From a checkpoint of a small image classifier.
Model: 6.27M parameters, 32-pixel images, arch swin, norm layernorm, patch size [2, 2], depths [3, 6, 6].
Training: soap at rate 0.0013, 16300 steps, batches of 64, held-out accuracy 100%.
Data: trained on pixel-art sprites of 400 made-up characters on tiled backdrops, 197500 training examples.
Rows from block 7 of a small image classifier, named by matrix and row number. Rows with one number belong to one neuron. Each number is 200 + 30 x the weight over its row's rms, rounded and kept within 0 to 999. All counts start at 0.
After each neuron's rows are labels from the 100 images, of 14976, where the neuron reaches its largest size: "strongest on" is what is common among them. Only what is clearly more common there than usual is listed. The data: pixel-art sprites of 400 made-up characters on tiled backdrops. In brackets: how many of the 100, against the usual share in percent.
# gate: MLP gate (model.blocks.7.mlp.gate.weight, 336x128), inputs 0-127
# fc1: MLP up (model.blocks.7.mlp.fc1.weight, 336x128), inputs 0-127
# fc2: MLP down (model.blocks.7.mlp.fc2.weight, 128x336, transposed), outputs 0-127

gate.315,198,190,223,195,215,180,210,241,183,199,249,161,247,141,264,194,251,201,207,186,166,197,217,233,190,168,193,176,211,223,171,222,214,189,177,215,257,196,232,126,178,217,186,228,268,179,228,200,176,228,236,203,184,166,231,233,111,236,178,164,175,170,182,165,218,219,180,250,200,220,179,194,184,197,224,163,173,187,189,215,184,225,153,255,180,199,228,185,194,223,225,229,206,193,205,278,166,168,204,175,171,150,209,154,185,173,172,204,173,210,200,218,231,189,191,137,183,212,223,241,156,235,220,209,186,233,153,178
fc1.315,198,201,185,241,184,235,228,219,163,197,193,169,250,164,252,169,230,215,209,244,210,229,209,238,225,157,152,188,180,218,114,220,192,155,174,204,202,208,207,168,168,159,227,184,243,162,227,250,231,262,225,200,207,175,241,201,143,251,180,131,203,176,205,190,188,189,192,221,219,215,163,204,228,221,218,183,171,192,193,219,177,204,193,228,197,196,188,235,189,214,196,183,216,189,172,249,211,149,184,206,164,118,229,178,205,187,168,203,194,167,213,233,184,252,188,206,242,213,216,270,125,216,245,189,188,211,174,206
fc2.315,178,219,192,198,194,199,162,191,278,216,195,219,180,244,164,219,202,178,171,243,175,174,137,173,237,241,232,183,196,224,187,228,239,222,180,181,159,245,180,135,168,196,171,191,175,182,183,158,171,176,204,188,157,173,247,222,203,161,247,224,188,209,235,184,173,160,208,162,211,204,192,174,221,166,197,177,259,184,185,154,242,176,215,167,164,185,204,177,182,143,161,223,201,158,216,145,179,260,170,190,239,200,175,172,217,237,221,197,239,243,174,213,185,236,232,229,241,193,168,221,263,229,216,152,215,197,199,192
strongest on: grey (26 vs 8.4)

gate.311,255,172,188,159,270,224,197,211,253,238,230,225,209,220,178,228,219,208,209,224,237,176,164,193,187,166,211,209,213,195,161,196,206,208,191,257,205,155,171,216,233,256,188,198,201,238,185,128,211,188,159,206,198,178,173,193,207,231,177,212,173,204,160,241,201,220,189,174,219,222,176,222,186,123,182,214,177,223,268,224,243,144,191,186,197,204,212,220,191,193,242,169,223,206,175,239,243,196,157,234,219,160,219,149,205,239,233,238,162,185,200,183,138,203,214,213,156,178,280,193,203,258,205,200,171,176,228,192
fc1.311,159,219,236,279,159,178,162,200,195,176,179,173,132,182,265,233,173,186,133,190,178,218,204,176,197,207,185,228,171,209,251,178,199,211,224,154,192,227,175,202,189,164,230,188,201,167,233,235,186,219,238,157,202,225,203,189,175,145,233,202,229,186,200,158,186,188,242,262,191,181,192,179,267,202,189,216,206,175,171,196,180,243,233,225,151,239,188,187,204,178,198,201,154,218,242,132,181,198,232,205,209,222,243,240,221,205,189,194,184,195,165,241,262,186,218,200,212,188,142,218,213,222,189,240,194,242,169,153
fc2.311,217,195,166,235,200,203,179,236,229,236,214,199,242,190,211,218,202,113,241,180,140,135,146,187,236,221,210,236,215,186,225,223,206,231,206,217,136,198,200,144,184,154,216,221,137,217,168,158,171,215,224,196,209,218,207,183,206,177,202,141,130,198,252,190,133,168,178,202,180,192,186,154,174,204,172,232,223,220,195,237,205,232,227,187,204,230,215,208,186,218,196,183,222,232,114,221,202,238,200,193,202,203,254,234,180,188,188,235,181,161,206,169,172,233,191,197,239,218,159,217,197,169,183,156,176,192,167,191
strongest on: orange (46 vs 8.3)

gate.28,219,183,194,215,208,160,141,187,209,219,215,238,192,218,140,204,197,170,194,177,229,213,157,173,195,204,225,191,197,257,199,179,202,197,193,227,139,190,241,249,187,209,202,239,199,234,228,220,235,193,200,174,251,195,164,191,148,226,162,184,183,156,234,216,183,188,152,190,218,195,113,159,245,222,213,220,179,183,212,135,191,143,196,206,282,223,240,196,207,235,160,210,221,253,196,207,193,229,229,221,247,135,216,198,156,208,162,187,170,230,260,238,254,200,215,166,200,213,209,228,201,183,219,198,229,185,198,180
fc1.28,153,215,247,176,187,207,211,202,234,204,189,159,193,187,204,191,211,223,189,165,214,178,104,158,158,239,214,236,171,227,204,149,192,187,189,242,172,160,182,187,171,270,180,217,190,176,197,201,233,199,145,218,207,231,195,225,219,242,190,165,193,203,256,253,189,173,120,206,225,234,169,216,176,207,220,225,205,195,182,141,225,226,172,232,270,188,210,217,187,203,187,215,209,199,163,187,170,195,184,205,221,167,236,133,188,175,233,190,148,240,226,194,200,230,172,203,133,219,248,222,193,207,257,210,226,203,218,196
fc2.28,179,168,158,165,207,187,200,228,170,187,155,198,223,148,191,208,218,159,198,229,219,204,212,154,230,181,148,232,240,183,190,240,213,198,154,235,156,193,224,134,233,172,247,239,157,191,261,196,196,180,223,204,252,165,184,227,172,212,186,189,172,223,214,227,177,237,189,229,178,212,199,224,193,210,150,197,213,206,218,169,138,169,211,233,212,182,266,198,179,162,196,194,183,170,155,196,193,165,185,168,225,201,213,161,179,184,136,201,146,225,203,269,161,245,208,238,200,224,211,225,210,221,235,195,148,221,142,165
strongest on: blue (33 vs 8.4)

gate.40,224,214,192,178,206,187,185,178,240,165,183,235,160,170,233,172,212,222,243,181,195,230,219,204,145,164,225,168,204,185,234,170,256,207,183,193,175,170,207,217,178,226,173,178,196,157,188,144,191,199,228,172,208,168,143,224,201,215,237,178,156,136,162,168,223,147,182,268,215,214,202,191,246,195,221,188,205,255,215,222,181,226,171,222,233,151,173,189,184,207,226,142,261,196,208,281,280,174,182,194,199,198,176,149,181,196,142,217,173,228,212,212,183,200,203,158,170,193,227,190,224,191,240,229,183,218,201,235
fc1.40,126,214,254,239,165,201,160,220,157,173,164,157,157,239,200,252,206,201,192,213,192,209,190,166,203,216,233,195,177,140,172,169,188,144,271,187,212,205,177,202,170,171,211,212,201,248,188,202,156,206,169,219,249,189,241,166,179,181,184,221,172,209,185,260,169,219,276,194,185,242,215,242,246,212,205,250,147,213,201,105,197,174,223,195,199,232,206,205,205,154,190,198,156,222,185,173,176,194,191,158,185,210,192,215,209,167,225,179,224,200,202,206,203,173,211,250,220,229,177,213,214,231,169,235,231,182,204,174
fc2.40,261,198,215,178,136,200,238,238,153,174,225,219,184,134,196,189,202,182,202,173,184,220,190,244,179,182,225,180,223,243,235,202,223,204,156,280,179,208,176,139,214,200,170,195,245,222,193,195,182,164,261,176,210,186,196,194,221,215,183,153,191,211,183,190,206,172,168,247,211,198,165,214,195,148,244,167,213,181,220,224,182,213,225,214,175,225,227,146,201,203,194,174,268,200,180,169,217,202,110,214,168,133,185,188,177,181,190,210,201,220,204,216,215,242,118,223,238,192,160,230,191,176,218,240,214,210,217,193
strongest on: grey (27 vs 8.4)

gate.69,182,152,187,283,205,172,204,240,176,178,185,213,240,217,241,177,221,191,157,246,177,179,164,226,163,252,187,211,227,245,170,174,210,150,169,214,208,231,178,221,186,144,198,157,241,197,192,212,198,219,223,187,158,199,219,216,177,216,274,217,187,240,206,156,196,190,213,176,215,192,216,254,242,145,220,158,158,188,171,168,238,183,155,154,194,138,195,178,180,231,169,195,150,215,198,249,177,224,222,237,207,168,190,197,233,201,223,122,160,206,212,208,229,164,197,173,207,192,185,198,231,192,194,159,161,208,224,220
fc1.69,188,232,178,130,235,173,231,202,251,179,190,273,215,184,208,232,221,195,243,172,204,232,213,151,202,203,215,235,200,194,222,194,175,206,229,223,200,163,182,248,222,256,142,145,214,216,265,194,136,169,227,211,167,173,193,205,206,208,214,246,183,205,162,203,174,243,218,197,180,238,187,217,185,191,252,180,228,201,267,264,221,158,198,185,185,237,191,199,249,220,238,176,203,226,206,258,184,149,179,204,147,225,211,175,191,237,207,236,215,172,223,138,181,197,165,187,205,182,179,213,148,210,185,202,182,238,207,212
fc2.69,199,227,184,219,241,234,244,172,157,236,197,162,186,215,221,235,191,220,215,182,187,163,214,196,140,207,203,219,240,212,238,223,167,218,154,203,224,250,224,195,190,215,246,234,159,196,192,215,182,199,185,213,267,229,211,140,206,182,226,152,236,153,199,212,227,217,253,246,200,237,200,209,182,193,180,179,168,273,135,237,234,240,188,213,249,142,269,208,183,179,197,214,162,186,160,154,233,168,202,204,195,259,160,182,156,228,203,231,190,166,191,173,197,194,209,231,154,180,185,209,207,195,188,217,183,150,219,204
strongest on: black (47 vs 8.5)

gate.156,228,235,263,214,174,212,202,198,220,161,168,202,190,195,198,236,195,241,238,199,129,172,171,147,261,239,191,240,224,227,163,218,228,206,200,189,186,135,177,254,160,231,147,185,160,207,219,168,175,174,176,195,179,173,242,198,207,243,248,211,177,197,198,234,208,203,221,174,195,183,260,143,232,179,238,229,238,243,217,211,259,171,165,185,189,168,205,233,165,159,178,209,248,168,151,218,202,224,194,190,179,231,172,164,244,223,206,216,196,183,180,249,194,204,181,205,201,187,226,231,177,221,157,219,240,166,239,201
fc1.156,204,224,199,195,205,215,198,213,183,203,188,179,202,203,212,223,222,183,211,214,199,240,196,155,191,258,179,166,249,223,182,197,238,213,233,271,186,180,180,173,155,218,222,195,169,195,201,184,160,176,191,223,224,185,213,202,257,176,172,181,170,234,212,169,221,138,202,213,235,192,211,191,185,231,200,169,181,217,205,201,192,213,144,130,225,158,198,275,158,228,220,150,211,127,237,216,210,189,203,197,238,188,195,213,251,193,163,213,245,215,150,163,259,207,225,195,230,216,205,213,225,282,231,199,174,126,238,145
fc2.156,192,251,148,162,152,214,200,216,161,179,183,186,193,250,235,220,205,225,202,189,200,169,152,193,270,219,192,163,212,241,220,223,171,186,226,175,233,211,206,188,217,174,207,228,196,195,189,212,204,219,204,211,181,237,242,152,228,252,148,248,195,198,237,229,210,170,197,171,235,163,156,177,183,222,217,188,221,209,228,258,199,162,267,203,174,233,148,213,209,183,130,157,181,192,240,213,222,161,207,173,150,194,186,137,175,221,199,233,158,229,169,242,189,223,203,226,175,195,202,120,224,180,200,145,190,201,224,201
strongest on: blue (29 vs 8.4)

gate.54,244,131,218,226,200,192,183,222,156,126,255,230,135,178,186,174,236,222,173,163,214,229,203,180,268,222,181,193,169,233,243,224,211,219,171,227,203,222,235,237,197,181,188,180,229,163,179,200,197,158,187,207,197,152,200,187,188,213,201,215,166,247,215,152,203,156,165,226,213,227,226,256,193,180,175,259,141,193,182,158,191,184,160,210,197,164,221,199,207,250,189,151,212,271,215,183,224,182,244,182,158,217,196,246,244,236,228,165,242,196,216,220,204,229,200,199,194,250,193,215,189,240,205,208,194,204,221,181
fc1.54,209,193,236,182,248,212,223,174,198,169,123,184,157,203,202,197,163,213,183,242,160,194,253,167,177,170,211,200,252,231,221,241,150,207,244,156,163,223,239,202,173,224,161,188,216,276,238,186,224,220,163,173,166,222,194,175,212,210,219,188,214,270,217,199,235,213,215,179,177,186,230,213,144,237,225,235,192,185,165,226,246,221,211,222,197,208,176,205,169,203,216,228,167,176,205,168,196,177,197,219,186,230,211,156,190,179,195,204,189,174,143,187,203,302,196,189,212,147,163,166,189,189,197,194,152,234,150,192
fc2.54,246,243,199,150,223,173,254,219,248,170,176,177,210,251,214,228,205,213,235,192,203,220,217,246,175,253,193,179,225,176,179,203,173,150,197,201,219,203,168,222,187,195,174,216,217,186,217,185,223,182,151,161,205,225,229,165,229,204,220,215,215,167,155,213,212,263,197,258,155,200,223,203,205,225,203,152,200,224,193,124,225,213,186,189,206,227,181,197,170,181,179,272,194,159,211,197,175,185,166,150,199,215,239,203,219,222,213,181,188,212,224,252,168,185,140,194,208,291,214,240,265,222,233,210,200,212,249,241
strongest on: black (62 vs 8.5)

gate.2,247,169,162,209,139,241,182,205,231,134,209,205,225,192,194,250,225,202,202,183,176,245,161,157,243,261,162,185,238,191,209,246,241,164,227,206,229,246,239,177,148,211,242,190,214,199,183,180,208,220,218,232,217,209,162,192,190,236,216,207,206,177,177,195,207,212,188,194,183,207,199,239,225,218,253,183,191,187,168,212,209,155,203,174,248,196,184,158,227,209,158,182,212,155,168,228,207,185,237,200,215,191,238,171,257,173,243,242,233,217,161,238,223,192,223,249,200,185,201,179,199,121,206,215,226,117,221,226
fc1.2,201,216,215,198,197,158,171,247,207,167,198,212,172,184,217,197,176,190,195,175,184,229,174,164,269,237,210,191,205,260,154,237,174,184,214,186,199,195,143,178,215,205,205,169,134,249,183,179,164,189,174,251,205,193,226,213,181,207,228,235,234,200,270,222,118,191,216,215,216,159,207,156,226,167,200,189,204,130,178,233,178,227,221,216,218,184,226,148,140,174,188,192,122,165,208,244,159,188,201,155,161,209,190,243,192,229,160,198,225,190,212,198,223,208,171,229,256,168,197,182,205,212,208,184,199,157,243,207
fc2.2,199,219,167,234,236,176,229,220,208,182,193,230,169,251,176,213,214,144,220,176,140,219,233,223,205,158,206,201,198,231,189,175,200,179,194,282,152,194,212,226,207,214,157,216,167,205,212,181,219,179,181,172,179,225,186,192,154,208,206,247,180,211,171,168,213,139,254,237,190,186,143,188,249,214,193,210,211,209,221,159,196,177,207,258,245,190,214,183,161,201,256,197,166,166,156,209,147,220,210,239,186,209,191,159,207,177,217,226,204,230,219,235,239,257,188,218,240,257,153,253,183,244,240,213,172,218,243,175
strongest on: blue (25 vs 8.4)

gate.10,190,147,215,257,222,135,162,181,174,224,180,241,234,228,191,210,177,175,199,181,207,236,217,255,201,194,195,213,176,260,194,185,200,158,159,226,225,244,242,263,150,168,193,132,173,221,207,254,213,174,203,181,207,201,207,239,298,254,166,237,172,196,210,204,230,197,197,173,251,201,202,219,185,183,185,156,182,182,178,171,210,155,166,225,163,178,196,218,200,245,193,199,177,210,176,184,177,223,197,180,179,193,235,158,206,188,196,126,200,213,209,203,236,185,234,200,173,235,179,159,210,163,219,212,182,242,155,210
fc1.10,191,186,219,213,203,141,188,192,131,225,205,203,244,218,221,203,173,242,183,155,194,217,179,263,196,164,179,248,178,263,157,170,239,172,182,222,228,235,260,221,153,129,186,154,192,223,208,205,192,187,194,182,199,197,209,227,277,231,162,165,161,198,206,205,246,189,208,178,228,171,229,187,175,159,203,197,185,194,147,164,221,187,166,223,195,213,202,195,188,210,200,209,219,199,207,215,174,205,214,204,156,248,256,176,238,222,176,132,189,207,218,161,262,191,217,202,171,256,193,181,258,179,178,188,197,234,157,184
fc2.10,224,220,223,198,192,220,216,225,201,254,180,220,252,193,194,190,235,224,230,219,244,193,214,161,203,201,184,195,227,171,242,218,219,168,210,139,181,185,130,229,154,198,183,228,146,193,220,188,196,223,163,177,222,220,180,233,177,237,226,189,172,166,168,206,225,249,208,169,180,163,190,231,174,163,201,232,200,229,175,177,191,217,210,183,242,214,132,156,168,176,204,219,198,193,253,178,237,187,210,230,170,151,215,206,210,193,204,235,181,218,173,253,140,208,158,126,185,199,195,226,276,215,227,170,221,267,255,223
strongest on: blue (28 vs 8.4)

gate.288,203,173,215,233,169,170,163,259,115,205,218,227,214,220,221,224,212,155,220,182,235,212,194,248,230,262,154,205,187,176,203,213,196,254,194,199,194,196,139,191,200,212,236,212,186,167,189,197,246,189,190,213,154,229,230,147,243,198,218,166,194,187,217,161,178,173,175,183,141,212,156,202,195,182,207,174,230,175,216,210,188,207,176,198,198,200,242,145,256,194,215,266,198,156,227,229,178,261,219,238,184,183,193,232,245,205,163,220,196,199,150,159,198,187,267,233,190,237,155,239,192,200,195,156,186,205,237,196
fc1.288,215,177,182,191,194,215,211,150,251,202,237,163,236,183,170,209,205,182,285,228,216,229,217,207,199,147,196,195,196,137,235,177,208,148,171,213,240,225,215,196,201,207,161,178,211,225,259,206,145,212,172,197,190,256,178,250,160,220,264,232,183,203,249,208,191,207,153,245,184,194,195,172,229,193,204,194,200,196,203,143,219,191,178,156,204,209,210,165,207,217,200,165,157,195,150,176,184,223,178,224,141,154,219,235,196,211,212,171,208,176,235,189,178,244,229,206,206,175,285,229,210,243,220,250,204,247,224,199
fc2.288,199,212,134,178,155,217,208,168,215,178,198,196,209,201,200,245,195,137,205,189,230,267,182,195,213,199,228,199,187,196,191,161,163,203,205,152,162,187,202,198,265,170,213,201,164,193,189,236,206,217,154,173,227,185,270,246,202,216,285,159,136,178,210,219,197,191,195,206,174,195,220,166,208,204,196,141,233,189,143,230,220,167,252,217,224,167,258,202,225,248,215,213,237,188,207,219,187,187,192,232,184,208,239,175,208,182,165,185,192,151,240,220,214,273,157,204,196,172,218,255,227,166,152,215,207,184,206,186
strongest on: black (25 vs 8.5)

gate.233,243,200,184,196,168,213,203,176,219,157,234,221,239,160,180,168,221,176,211,215,219,251,165,237,211,201,214,244,179,141,175,197,156,174,183,161,181,231,244,184,179,200,247,174,219,235,211,234,214,79,230,206,230,192,201,190,214,160,247,151,201,190,198,205,182,197,171,193,234,180,207,205,169,146,176,205,217,198,242,226,202,224,222,208,175,246,187,189,181,177,230,140,230,194,188,133,217,206,235,201,267,222,168,182,238,213,224,218,210,211,218,202,231,215,213,193,218,161,221,210,188,281,174,210,218,188,182,257
fc1.233,224,213,215,209,209,205,177,205,248,249,163,152,155,155,170,244,155,211,216,135,186,157,229,236,184,188,227,198,156,186,225,195,252,130,240,223,216,202,200,203,205,234,173,167,163,199,210,228,164,141,160,178,178,230,213,191,185,208,159,177,183,228,220,213,194,181,227,225,163,216,197,185,238,192,210,241,213,231,174,179,195,197,241,217,190,182,166,197,275,217,207,194,92,215,194,168,237,183,175,246,203,258,217,161,188,187,231,229,190,198,178,141,191,189,194,215,194,215,165,217,174,252,163,184,193,200,212,174
fc2.233,199,203,164,180,186,172,174,216,172,139,176,206,217,199,250,216,215,163,170,264,235,207,185,214,221,188,178,207,239,184,214,213,214,193,202,204,200,177,227,249,196,162,193,180,213,269,214,234,256,263,182,195,164,208,245,247,250,184,246,235,207,200,181,201,267,206,167,160,132,220,198,235,213,202,166,139,238,245,201,186,183,230,223,220,207,189,164,152,190,161,192,187,236,179,233,161,213,154,193,213,232,194,228,187,193,213,166,200,224,208,185,250,171,207,248,232,195,168,227,118,166,185,185,208,202,226,189,160
strongest on: large (81 vs 39.4)

gate.208,204,231,162,241,219,241,191,188,206,196,203,185,221,206,175,143,196,155,169,213,197,144,194,203,220,251,212,211,224,201,207,230,140,205,179,231,187,168,227,237,147,234,196,222,237,189,206,205,179,238,248,136,195,236,178,233,169,188,224,234,244,293,219,235,226,174,199,194,222,205,179,177,188,222,188,220,175,208,208,225,207,146,204,192,200,228,229,166,220,185,184,194,201,216,143,194,171,263,191,225,238,283,229,198,162,221,190,143,218,182,190,184,167,265,185,189,197,168,229,204,192,179,241,134,201,206,211,161
fc1.208,215,187,170,184,226,205,206,232,206,175,185,176,175,249,174,211,141,191,188,200,207,190,197,217,221,179,210,151,168,196,137,198,263,214,197,222,197,206,181,159,242,160,185,227,170,192,186,237,238,173,171,204,205,167,208,145,166,186,240,197,247,194,179,226,244,240,265,197,114,163,154,172,239,159,170,230,180,235,144,156,265,196,244,186,143,209,181,208,208,187,240,227,180,183,206,215,242,222,214,177,189,152,162,172,216,209,230,203,218,219,222,235,186,185,207,199,223,230,212,208,231,185,207,149,201,136,209,221
fc2.208,171,171,233,191,197,185,208,233,203,167,232,195,164,192,181,276,185,241,249,170,154,196,187,182,200,199,188,167,159,175,218,191,184,217,181,179,222,229,221,158,160,259,227,211,167,153,207,221,215,234,180,197,157,235,163,187,184,223,212,203,138,201,143,214,211,151,207,228,217,205,207,201,158,251,196,218,223,244,193,239,225,226,168,172,223,248,223,184,199,194,197,186,149,231,141,220,229,212,203,257,181,184,204,178,192,212,212,140,196,165,139,176,204,184,153,175,142,164,151,236,197,205,188,213,251,242,249,214
strongest on: large (76 vs 39.4); purple (25 vs 8.4)

gate.162,201,190,240,203,191,184,160,180,198,239,184,179,186,233,180,257,194,213,207,176,205,132,255,191,171,139,195,177,165,163,204,199,174,141,116,168,189,205,239,253,261,195,210,208,194,175,196,195,207,209,211,265,162,207,209,197,223,134,185,221,210,187,175,238,203,225,200,180,198,248,238,195,229,194,205,270,271,218,186,198,230,202,205,205,194,166,175,183,214,174,196,223,180,143,239,180,178,222,206,198,214,234,202,217,247,208,240,212,220,158,192,181,219,172,164,201,281,209,203,218,221,174,178,175,157,179,145,211
fc1.162,155,189,237,178,279,196,227,175,231,220,193,181,230,206,130,192,239,169,207,194,226,229,206,177,194,155,215,183,204,163,241,223,177,190,183,149,200,175,170,232,199,227,237,169,213,184,193,175,188,200,219,200,165,171,208,217,285,170,242,208,153,245,230,182,206,255,259,171,203,163,241,200,175,165,240,195,229,221,198,236,201,195,240,160,183,212,204,160,224,185,180,210,162,201,193,180,226,240,195,228,178,235,241,175,201,139,279,201,190,177,212,192,179,181,222,187,189,205,239,139,241,201,227,174,222,177,147,193
fc2.162,245,227,192,187,127,243,168,220,214,190,218,230,179,235,241,179,181,183,217,215,175,235,176,176,240,190,248,222,201,233,156,205,220,216,206,247,159,195,259,185,173,197,154,187,138,220,209,246,205,198,197,206,157,169,137,186,162,269,188,180,189,195,211,233,210,195,177,179,187,185,218,195,202,206,203,255,213,202,210,133,179,206,197,180,145,206,181,195,272,169,187,221,203,226,127,124,188,210,208,181,193,202,167,220,137,217,180,227,205,192,217,223,198,241,145,236,248,178,194,218,189,229,168,189,175,197,229,204
strongest on: large (100 vs 39.4)

gate.146,218,166,221,225,206,171,246,216,162,210,220,238,260,186,186,186,144,246,238,230,200,177,206,242,167,205,209,215,199,129,209,182,267,187,232,132,208,224,168,235,245,162,206,200,166,180,163,180,244,254,202,137,200,176,193,181,197,204,226,246,201,160,198,217,178,208,241,196,177,246,223,185,161,246,213,145,172,192,155,193,187,235,183,171,225,158,205,211,201,223,217,246,205,231,184,248,187,196,208,216,199,234,211,119,207,146,139,176,197,196,181,202,185,212,202,182,223,226,170,248,201,208,230,226,206,211,184,182
fc1.146,201,222,243,195,279,218,175,222,217,172,167,163,248,242,159,198,232,214,193,210,202,209,261,181,166,164,215,203,204,248,215,224,220,155,192,196,219,177,179,179,175,237,187,168,242,231,163,139,162,182,247,197,171,226,185,205,264,210,172,212,180,210,209,205,195,194,225,247,219,236,207,196,260,163,236,203,194,199,185,167,202,224,192,255,177,191,184,245,159,235,166,208,173,165,193,231,203,184,207,215,236,171,167,270,201,191,151,188,214,213,230,196,222,263,183,140,141,195,176,167,245,233,178,186,231,175,227,199
fc2.146,163,184,198,170,220,196,189,220,218,240,165,233,107,214,175,192,268,150,163,210,185,238,246,263,189,238,177,170,224,226,238,193,182,188,193,196,201,224,194,179,194,235,226,229,212,150,221,207,203,183,139,216,191,230,211,201,199,129,193,174,219,209,171,172,192,234,246,213,161,257,190,219,202,198,199,171,142,206,254,229,212,180,201,185,201,217,178,198,244,199,192,196,199,246,178,152,231,200,180,179,234,291,225,223,231,171,197,206,243,224,190,198,265,163,147,198,198,179,228,175,208,236,218,193,210,215,203,167
strongest on: orange (25 vs 8.3)

gate.47,176,190,218,246,155,225,181,193,151,244,206,167,161,170,207,206,165,234,222,164,161,270,192,251,175,170,233,194,210,163,185,167,182,205,193,206,223,208,227,235,262,145,169,172,159,236,210,176,164,187,241,199,218,168,211,251,203,218,192,182,151,146,209,236,251,172,189,198,192,214,187,134,219,187,238,177,220,176,197,212,193,178,201,178,201,178,212,164,167,235,224,207,244,189,161,236,183,176,214,216,159,193,151,217,272,242,209,206,225,181,170,206,224,211,250,193,171,266,231,202,172,198,168,193,192,235,205,150
fc1.47,198,234,202,230,172,226,194,203,208,230,188,147,181,152,200,231,188,229,231,170,174,237,186,230,172,208,209,157,192,196,194,217,190,150,172,207,249,213,260,219,206,230,156,172,226,213,189,138,202,175,220,210,196,160,223,226,184,198,211,164,222,146,222,181,234,164,229,235,177,205,188,174,169,208,223,191,178,133,192,201,194,202,240,177,195,184,246,115,205,230,223,253,219,218,184,222,181,187,190,259,190,212,158,239,273,216,196,190,184,196,190,186,238,258,274,176,218,253,250,201,197,170,165,177,206,252,220,225
fc2.47,179,254,177,204,238,167,141,211,158,189,233,213,214,208,193,184,205,140,176,220,246,226,147,209,214,184,132,247,183,221,189,203,177,206,190,153,219,203,172,219,242,187,201,76,183,214,198,201,188,257,192,189,172,226,200,207,221,204,221,178,215,216,222,185,212,211,196,223,201,224,239,184,209,204,207,177,243,166,242,168,178,178,207,177,205,232,188,190,209,195,215,228,230,146,226,159,171,165,135,229,173,232,230,169,158,207,229,156,212,222,200,186,215,204,205,277,159,195,148,221,186,200,181,191,137,210,222,171
strongest on: orange (29 vs 8.3)

gate.207,220,187,229,227,259,149,173,208,181,207,203,199,220,131,203,253,200,177,192,202,180,215,218,145,174,210,160,190,190,265,238,201,190,200,198,189,194,176,211,205,163,199,209,209,200,175,235,169,187,250,238,212,162,211,257,228,221,215,184,185,187,183,187,211,140,183,213,216,227,126,199,214,231,201,196,222,221,247,136,226,213,251,179,187,212,249,236,239,179,192,175,225,184,203,180,185,200,192,154,195,219,284,175,223,148,154,210,198,233,211,196,177,200,234,221,263,217,235,192,232,277,254,197,211,193,190,193,157
fc1.207,137,191,202,201,167,181,203,198,242,192,200,219,226,213,153,197,142,293,153,210,228,134,243,207,215,177,186,196,189,188,221,191,205,190,249,223,213,211,169,183,242,205,200,190,216,190,178,258,188,200,158,197,228,162,155,178,184,221,196,216,179,228,204,211,242,224,207,166,143,273,189,206,178,216,215,175,199,132,234,198,175,167,221,175,193,177,182,160,263,210,227,201,188,193,229,182,197,204,229,204,200,156,211,210,221,211,216,204,194,161,222,232,182,155,214,205,185,145,218,123,152,197,191,178,231,254,144,237
fc2.207,224,187,251,145,219,227,181,242,187,210,180,200,229,172,235,231,159,190,232,190,180,286,221,219,249,181,185,214,213,164,216,190,221,190,120,171,246,212,212,194,234,189,225,174,180,206,204,215,190,215,192,182,150,141,185,214,187,206,197,255,167,167,182,200,189,183,262,198,236,175,279,148,213,213,198,162,215,222,193,196,224,191,153,195,132,199,195,221,174,251,215,194,178,223,203,183,163,182,124,215,198,195,213,239,173,185,223,206,206,241,170,211,162,236,207,142,177,232,173,210,198,228,216,186,214,157,229,234
strongest on: large (94 vs 39.4)

gate.92,194,208,287,143,135,173,193,185,186,194,241,214,199,195,207,242,186,196,254,207,195,148,209,170,226,157,239,230,226,175,254,211,184,202,225,216,164,225,165,179,211,145,163,190,229,207,229,158,208,178,143,233,229,183,223,222,257,205,201,179,198,190,182,225,218,262,204,186,208,226,204,205,189,203,180,150,240,269,209,179,184,165,251,197,194,215,209,163,216,231,184,194,206,216,238,172,215,217,167,180,180,202,244,186,148,189,215,173,229,193,188,216,239,145,252,217,238,214,155,205,205,196,178,194,137,152,205,157
fc1.92,245,226,223,237,215,220,175,175,181,238,145,200,204,193,241,240,196,205,190,164,164,196,186,249,239,202,142,205,179,222,219,196,236,199,255,189,155,189,215,229,223,247,209,195,163,191,259,171,187,207,249,219,182,151,210,156,192,156,149,163,169,208,190,188,191,175,203,163,228,197,181,187,193,193,181,279,203,197,220,196,182,216,130,241,223,193,152,231,151,256,183,213,194,226,192,220,159,217,231,181,256,187,204,168,248,233,186,187,230,241,189,180,181,219,197,225,149,191,152,224,153,203,208,235,242,177,159,194
fc2.92,198,237,210,120,189,230,236,235,228,237,202,194,163,187,159,204,217,197,222,219,201,167,215,178,143,199,232,213,146,191,179,234,213,227,191,177,212,208,167,196,211,176,242,265,234,243,181,254,173,208,194,162,210,225,225,170,203,219,188,235,224,218,183,219,187,290,231,260,181,203,206,220,173,219,188,169,197,167,225,195,249,195,228,171,216,179,181,202,262,167,192,198,182,196,204,182,183,176,183,210,193,240,196,217,172,137,292,202,147,155,199,192,169,190,224,153,235,196,244,213,249,159,223,181,190,214,226,187
strongest on: grey (48 vs 8.4)